config = dict(
    num_classes=50,
    norm='batchnorm',
    activation='gelu',
    depths=[2, 5, 2],
    label_smoothing=0.1,
    init='xavier_uniform',
    muon_scale='match_rms_adamw',
    lr_schedule='cosine_restarts',
    warmup_steps=1380,
    adamw_weight_decay_other_params=0.05,
)
Rows from block 6 of a small sound classifier, named by matrix and row number. Rows with one number belong to one channel. Each number is 500 + 50 x the weight over its row's rms, rounded and kept within 0 to 999. All counts start at 0. Numbers have three digits each.
After each channel's rows are labels from the 100 clips, of 14848, where the channel reaches its highest value: "loudest band" is the band of the loudest frequency at the time of the peak; "responds to" is what is common among them. Only what is clearly more common there than usual is listed. The data: single English command words and digits, spoken by a formant synthesiser in many voices. In brackets: how many of the 100.
# convs0: first width-9 conv (model.blocks.6.convs.0.weight, 160x160x9, each kernel summed), inputs 0-159
# convs1: second width-9 conv (model.blocks.6.convs.1.weight, 160x160x9, transposed, each kernel summed), outputs 0-159

convs0.65:532583463519537599505446570539476474470422531455469531453548479525479512548495444494584525520484473602586524511542515439470370538423459530454633544450675459498497473475504497610529490516455493571522453501601558542450550462523496461491469459420451529461526575522455520540451490565486509512474463462619512475456439496466487520416480475518428446629491508507501459484457567480482421426579539439491523461556472498458431496559609470489527503503474534497476547478518402467499422554522476
convs1.65:556606503487523582512512531517519465510476512472494463509548515482408532473442551493511645447534462531513572509536419503478509483404565490530551484478543440611538460511533459603515513514448502496493469507496561484536537458555467475435494502452455392532570457449489423457468532502541458541482530448433520528450520459415489428428469412481491487636489463518580498531574517490443494461591425499415528518510483579411367549486647476482531506493500653524448510527519525489529509492548565
loudest band: 500 to 1000 Hz (57)
responds to: /l/ (86); /aɪ/ (59); word: light (59); word: hello (27)

convs0.57:521493467512468496440463423564605609421414472562423547521507516583459479456479496501534456448577427504449490391466495585430624546452484544456475454529489457575479533504458483556460469504496525539595480429553551459572518543377491446467466520420426457484503572593516605610537425500521442553446492468444460424466520475474580527466611508456489529536511506492483502436479516587525470567525454542435417479494471472509450435521488491544459481504474543539510468462582472537506503454542572
convs1.57:510457485473375444472555431446592408486494477566488551476474450481459607540471477469474534478422440500529485465528499518527420546468465511510549541460489528486489470527518510515443550513571561544488522473493520496631527501504482495534503496537437602414591484414502576385723477593517513510665448481445514495518456442451553499484534552503502542548449511598464432495538541512561465507472524570474568576503481454486489460511482464471542462539541504537513539479531466504500551516507604
loudest band: 500 to 1000 Hz (78)
responds to: /g/ (100); /oʊ/ (100); word: go (100)

convs0.74:594506506533496446435504546532534486503498441552469489561431433543489557482381510464524475519595446522543468541515485530442500601484465507508544492488465501557472441440439577482482501466526580429486469420446440544478493497516545672524570557457487520528511507472497470467560438548465405493531561573513534491486716518590426438555533551433520623475451484486455475510483521624508461534423504502456505470545473471489488477499445445586553468492487469509504471581464467582467459510470515
convs1.74:495544494568636465502488498465565491552478509503436472494482465477468559524438512468526481474512550485465495398570448439563512476474523465513470543460491522512505480456503462604531516509499515529482444427512420548459474425489500676490459489491524510501462455464503522574633492464484471485541504475457479529459634531574430495549493610510528573481501477520433503479466519634464538489490501510469481514481539504509480524487467579445525540505546519457510727525479508695505505501473484
loudest band: 250 to 500 Hz (53)
responds to: /aɪ/ (100); /ɹ/ (100); /t/ (100); word: right (100)

convs0.58:508456519535516462461475483463694478517550534481548526461478439500437461532501478583484428644554514417538475483437464511636441465484508548469578512505460447535463446460492429471480572418472443490469523537522535549421541403489497494529500477610432519469511437503504464462480499473529450517445479490581527518504547526488525495447497538487454490478459460486478416450530457455425524408471477457503458457516587522553529568406447690496458503543471547498530473553490447554485605456445513
convs1.58:558498509772489457492534539529428485556519545510485482455425444540494434503483538518536614432522454537521493469510548475465541492480452551506491454460450466502499488460473529491524488453429590520505548518510448503535548534445504512506477530490478583480498500501508508434526500518510502522509469525465479573517576504473515530497536500521455703527486451563477511560521459526479522421452519540464533498455549464437542495489457472484670473435498551414500488453463483449542670532488592
loudest band: 500 to 1000 Hz (74); 1000 to 2000 Hz (25)
responds to: /ɑ/ (100); /n/ (100); word: on (100)

convs0.108:519423543500448534435533532503453478510431489476479595480414524494566516503600523498421611570545474589499448417412486513513500438524430566532519538535509478455449505510495460465437506438572470511449469532497465489489529536645544524473563467503518515557518603502476501637508497417563560423495582484477521531478426477633515555490445504458495532462473529498471417538579504466466630675448510482540508494426549472479481525472522444512554481548462478511517567501554466487447520454564499
convs1.108:495550551488460568507509558443516499506478464505425659478506515521645456448462460474490630491432525547549528448474443564452481509432569460497499597505457521539524498529528518509489530444493516543495531452491429446456524490489524532508559558466557443529504481544402495497479470465412474632505406510541447453519465426562485566490474490545528424489458478447492486446549480492557505732488514492489483534523540438451509541475542431495438506627502377505458496542527498473497496514455453
loudest band: 500 to 1000 Hz (63)
responds to: /ə/ (100); /m/ (100); /ɑ/ (100); /ɹ/ (100)

convs0.60:401538461454527430567535623528547503363487463527474524469439472548527538540582436456540454476516529605464529538466501625514393471500494449497457510497469501536454456497462491498467510525435513481585536466504497523511499465632447463469439523471607539506456562482507430477489427425439450497575489549505466507477472482488456448449520422646458473554408482459445467531457528438513490572463471490490432480562521538482421462587513491452417534522480567485506526575544618552535439469432497
convs1.60:476570500428540490556529520521528498502536470473600464529513474500472449415568484464488464506402519507435511511493498590456524485444489553532524511479486374524457421449479424449600467542440427484650552513478408473491428477468565528438509494527520469568463457460398478484451654440472541522521531504472474476375527472457515507487399475482450469552481540547534514533392479526463565463508538423564534506488541481465555486405522486492462504534441379495363495422447454458497489486508458
loudest band: 250 to 500 Hz (35)
responds to: /ɝ/ (100); /ɛ/ (89); /ð/ (49); word: weather (49)

convs0.158:454512534415462516466461562516471501462514504518564454530462444452426502523503468515433496507480571507408521478627495488527489454545447554470469507509497442489517442473633504471456603431609494448446532475497470490475529485449469494453383487635555508622459469483537481493499561508449410443512557597542555495392518466478439478555436492520639488493476523481505483520440503464522504498527473627494558534528511450427480469534441466408546570540481420628543472483497468505583562516509535
convs1.158:478473446385537530483533531528505458494491580489502444523516467498543461487417492479512491502517490558495451464480543461531559480477441537488467530434552668567404403495559519464452577502457536494417475521465553515517477494476474516474524529472515550457461494462364560477505398481421407536484475571513451447527561457428477462453557487746603556475473519520481457453586495514411498503593459420564495497442554540488456522518411479495446471545490522503492515527495462513488506488480445
loudest band: 500 to 1000 Hz (80)
responds to: /ʌ/ (80); /w/ (80); /n/ (80); word: one (80)

convs0.127:620597563464526526485542470468478391428470489604485461517316449445518512489502481462549465446510458561531514474437486545473472534489572454552554485526505464478484479529506483469506504597539443514489601457449525503553419534492416471461469529559515486429479449508445569531578511508409498604532551415481499510422519531454484459545383465420432512584457566492521518492427472535433463469507454608471429440460473505431419495503538535473492547526488547542543501498515556593576534470437532
convs1.127:423499621479463535470444572526478485509468477563573571693501510525520530479520587422473470519495502598520543525466409450482559477440566522586501537473473401602455492492509587460494496586531518504415556474515476482549475480515493582479515511566455460480551508473536555501502475458514494482510461472481473430455483463376442399532434547420489504546518437516479489490429517488493535532483573663485439473508523403415471432546526549483434462524490445476462472529521489529437538578477462
loudest band: 4000 to 8000 Hz (50)
responds to: /ɛ/ (71); /h/ (36); word: help (36); word: yes (35)

convs0.147:495414473470518564468463511447496472480418556477511489454451637549559439433421535515485486485486576503541634464469655489517532457475538523538586470456577511496591517448534457546526602519483502491461509475449567506524501481521551453537379506489461463498520572469542442415530422435446477534553496467454502467495499471495466533520436430447460469477442525486488392487510518548566550601624517445460510495463476534488485495459506538446502459511600453424553381555513552527451535509391512
convs1.147:468541515495463479549555475491445484512426515553438412492493501465626541505449458472554422521523518490518406487517617492488497471615547461529605425500663520530553437460516559514547455514565523489429436561525592542542465523506582478452430451481466473478452544503555474513480512513532556396481505406517472526504502446462510461435548533422564467482598544466517473532443527483491458510462387555558521442558464453529430576488518453499593507561569440453481513408527480457445473399507466
loudest band: 1000 to 2000 Hz (45)
responds to: /ʌ/ (100); /p/ (99); word: up (99)

convs0.41:475503433476579442525450500472517477469439489485476508455468487635421510493485495514379546421529430568512568503492477425519540552515509497496506463606574552484455388507544416488481469496472526572410431484498474540439455468473455494436491621517516551537451608512516549503563448487526413542527516486510487560584439489594532613466569552471478459635560431540540524481457477482480539440469433434555528462554518461411462418488483462489515557484417508505527453490534451560505483455447592
convs1.41:472607543506503492538467555516403458510496552567473492537440458569494532504560540537469587504421593563492479451505541480535525497442479469536505494520524453500510379554429485425567418537542464449542505443423471539522483394464477440494490526426442633442493528516491466426497436587506497471451494464570543474435470472616519463522424432436512537602407483479486477551531438457549448476498558477558434571582410478561544530470499625481535374477471482475452502518505482503525538566494462
loudest band: 250 to 500 Hz (58)
responds to: /h/ (49); word: hello (49); /ð/ (41); word: weather (41)

convs0.10:423459535582450537408505543413529610560511473530462488431591545455539455538495464411521476519503517441545511561501501498458469466523610450512508489535468458485487527529423504442450509624513547448529529515488489444470519444457456457531556478466477448533486441444549430554508460439508464439522479455446539537439469670475621595475513631484502530446494646525488622520535432505511517527517475522404546444488486442430493478469497421510475478513459456541492438556475519528553477569481514
convs1.10:487535481513523584461489395495457482519502517466511437458512495489491481548526473403496512344511512518531497573521477492459510502434608391480479510547487506461505457545538495474554525720509578477480538452439477454507478465487608408527448462517493477396552422479455523508527425494533504492471481437470394480544515538492593443516466516498523479519502501599484655440496469456499454427490530399464569520500501592501603511473501444527423459496452538514529492567514491486441441543498462
loudest band: 4000 to 8000 Hz (61)
responds to: /t/ (100); /ɑ/ (99); /s/ (99); word: stop (53)

convs0.115:437496475450488433547608432479474581541475472481486612438585510576497505518459475557462506499448530475476439523469424454527522522510515498542467473483439480427516476521429519477388524434456476439444512502511500457558441439481531485498508525483544443526414417551531467547533459442545418567515532468489495532561568598420462536475580461496461485414445462440477596443493510457601521571526464466429498524664556583449580489476486520564464425544493462482437513414491585399515507427493486
convs1.115:435518477460489565570568432516503495611644469489466466547486455549486566520474509511506563506554569518547483492512457491480619497502535522524529508456502524519523462521509464574539478560420523412539548459423495551440457411527465452481521518501507450553473431445506503551592523387371416601552467533478466641494578517466532412503527499525485493564486466487478446524500474487468508410545554491435503475428536571450376573427530542475426432508531521499516451443520444521598474559484534
loudest band: 250 to 500 Hz (71)
responds to: /oʊ/ (88); /g/ (86); word: go (86)

convs0.119:408509519436484549552521454458652457537573458583485460586465416482682540528556433519469459495549523502455511435528510414494518535470448507497587486478508479472537429472485528514479467504496529528550415461474459371509499533653485551463429510470514580562555575454544416480612509447539546451500542486441562498379501493454486477493530499430538528538503473490524348439575504498539554545443489469470453472428488486455491477497465501495556512458543525501463532488525493507449479504465555
convs1.119:557515479499421468605543451567470459489494438476530475452499486559650433430577544487485463547550523467478500539577528464503538539488527455508511495375460482510474410547536560470503450507508561476517435449517515488429464421587488534429546551498513409464460495520495453516618509421499524423485552584476484460565518419465481590434550464521546481567465459469435466525552405548480619433509557518549461431458549539437496507519468614493551538463526560466557433449532455570438474481486581
loudest band: 1000 to 2000 Hz (28)
responds to: /i/ (92); /ɪ/ (92); /ɹ/ (92); /p/ (92)

convs0.35:484579495473460503490444550509447477446438465554512473503441479489505505505482550501445432387467515524515494477528490353450520593525435472485564405536445467464470557445524451521475492555532505597388533454507502592451497450486477437498435523485508479561475437520523562461501534438517434396479418464475538518527468482517432606438485405549393538674486505542500624512589528495488479474505559464487464583525547447480489513502494497418549577516443553479490464483382501522522544462531559
convs1.35:534644457547503417533502524465442579471503466491552423378482490525509453531529410482513464501482508443462464522453477358439458482521439489449495522565498487504462567465447546498504521522462462496399496443508505465508506471492598565581469502435473613439495546431543480514470469511472509597497533472549467467543530584541462460477490445482452589678523499568526592536456532529584491517436543493450538405493436405529609501522529480481512464494572482484514414474402476467492482509452507
loudest band: 500 to 1000 Hz (45)
responds to: /ð/ (100); /w/ (100); /ɝ/ (100); /ɛ/ (100)

convs0.66:474467471590414541516410461503531484470542395489460470489453686518576451513523459464568469448484493521545469383501504527490478495478449500449491572418496486403452478463454485474442527429564452479481541474509402557444520438454498446410479520551482456485471526555510492578507573525547515551639573468465511528520465466484517547452505462454491445524512420466529414361466522476437463548426528502472489468511474450489432448492456462457512493580370538597529451475480566497489509441526548
convs1.66:599586523463558678610467514549554534471438543543527492545520472515506385472493489580441448530495467502521519469437443469408488499467498472518569422495487534585453442547514531549495481489444491481385454527440611542577420539559488536529562524517511513636421498537475524528513637508476472484548510478549534550466502587438466510560474515446468489521466517513471477593484513511517450522528530603493479526481478443444489545497512533511495477484555544462491395538427424447587444537554453
loudest band: 500 to 1000 Hz (85)
responds to: /p/ (100); /z/ (74); /ɔ/ (74); word: pause (74)

convs0.126:492597457522576375443494491525433459495458437535419479494476462526489564477453479471604471421510434437539599440505462442512543595438456513496515450537522506535483518620559499517519490501515399470546604549510545457449451501505373529464422444490509478576473555420505455478720467609489473466499496398486538493450457471510456529419467509499420487575495539510515500565474501515467480438529469428453502503508508449506530505463494478485462472512487455439524468564444567490471503446566528
convs1.126:519526509482739387492502504481488479541418507522523426474549475592502539490530466485513445622452543519508499545468503459571458510474443560530428543569502481537463504690514486432537414502467522532560460501483601473481516542499498512441388518469506448505618498525514507480429533474485521498525492386475468543451459459521510481476554487492539483609587438466521550490493415541528526548449488509495484451527550486522542574524464529470514572529422524448425488549502500471577481478561481
loudest band: 4000 to 8000 Hz (33)
responds to: /ɔ/ (100); /f/ (100); word: off (100)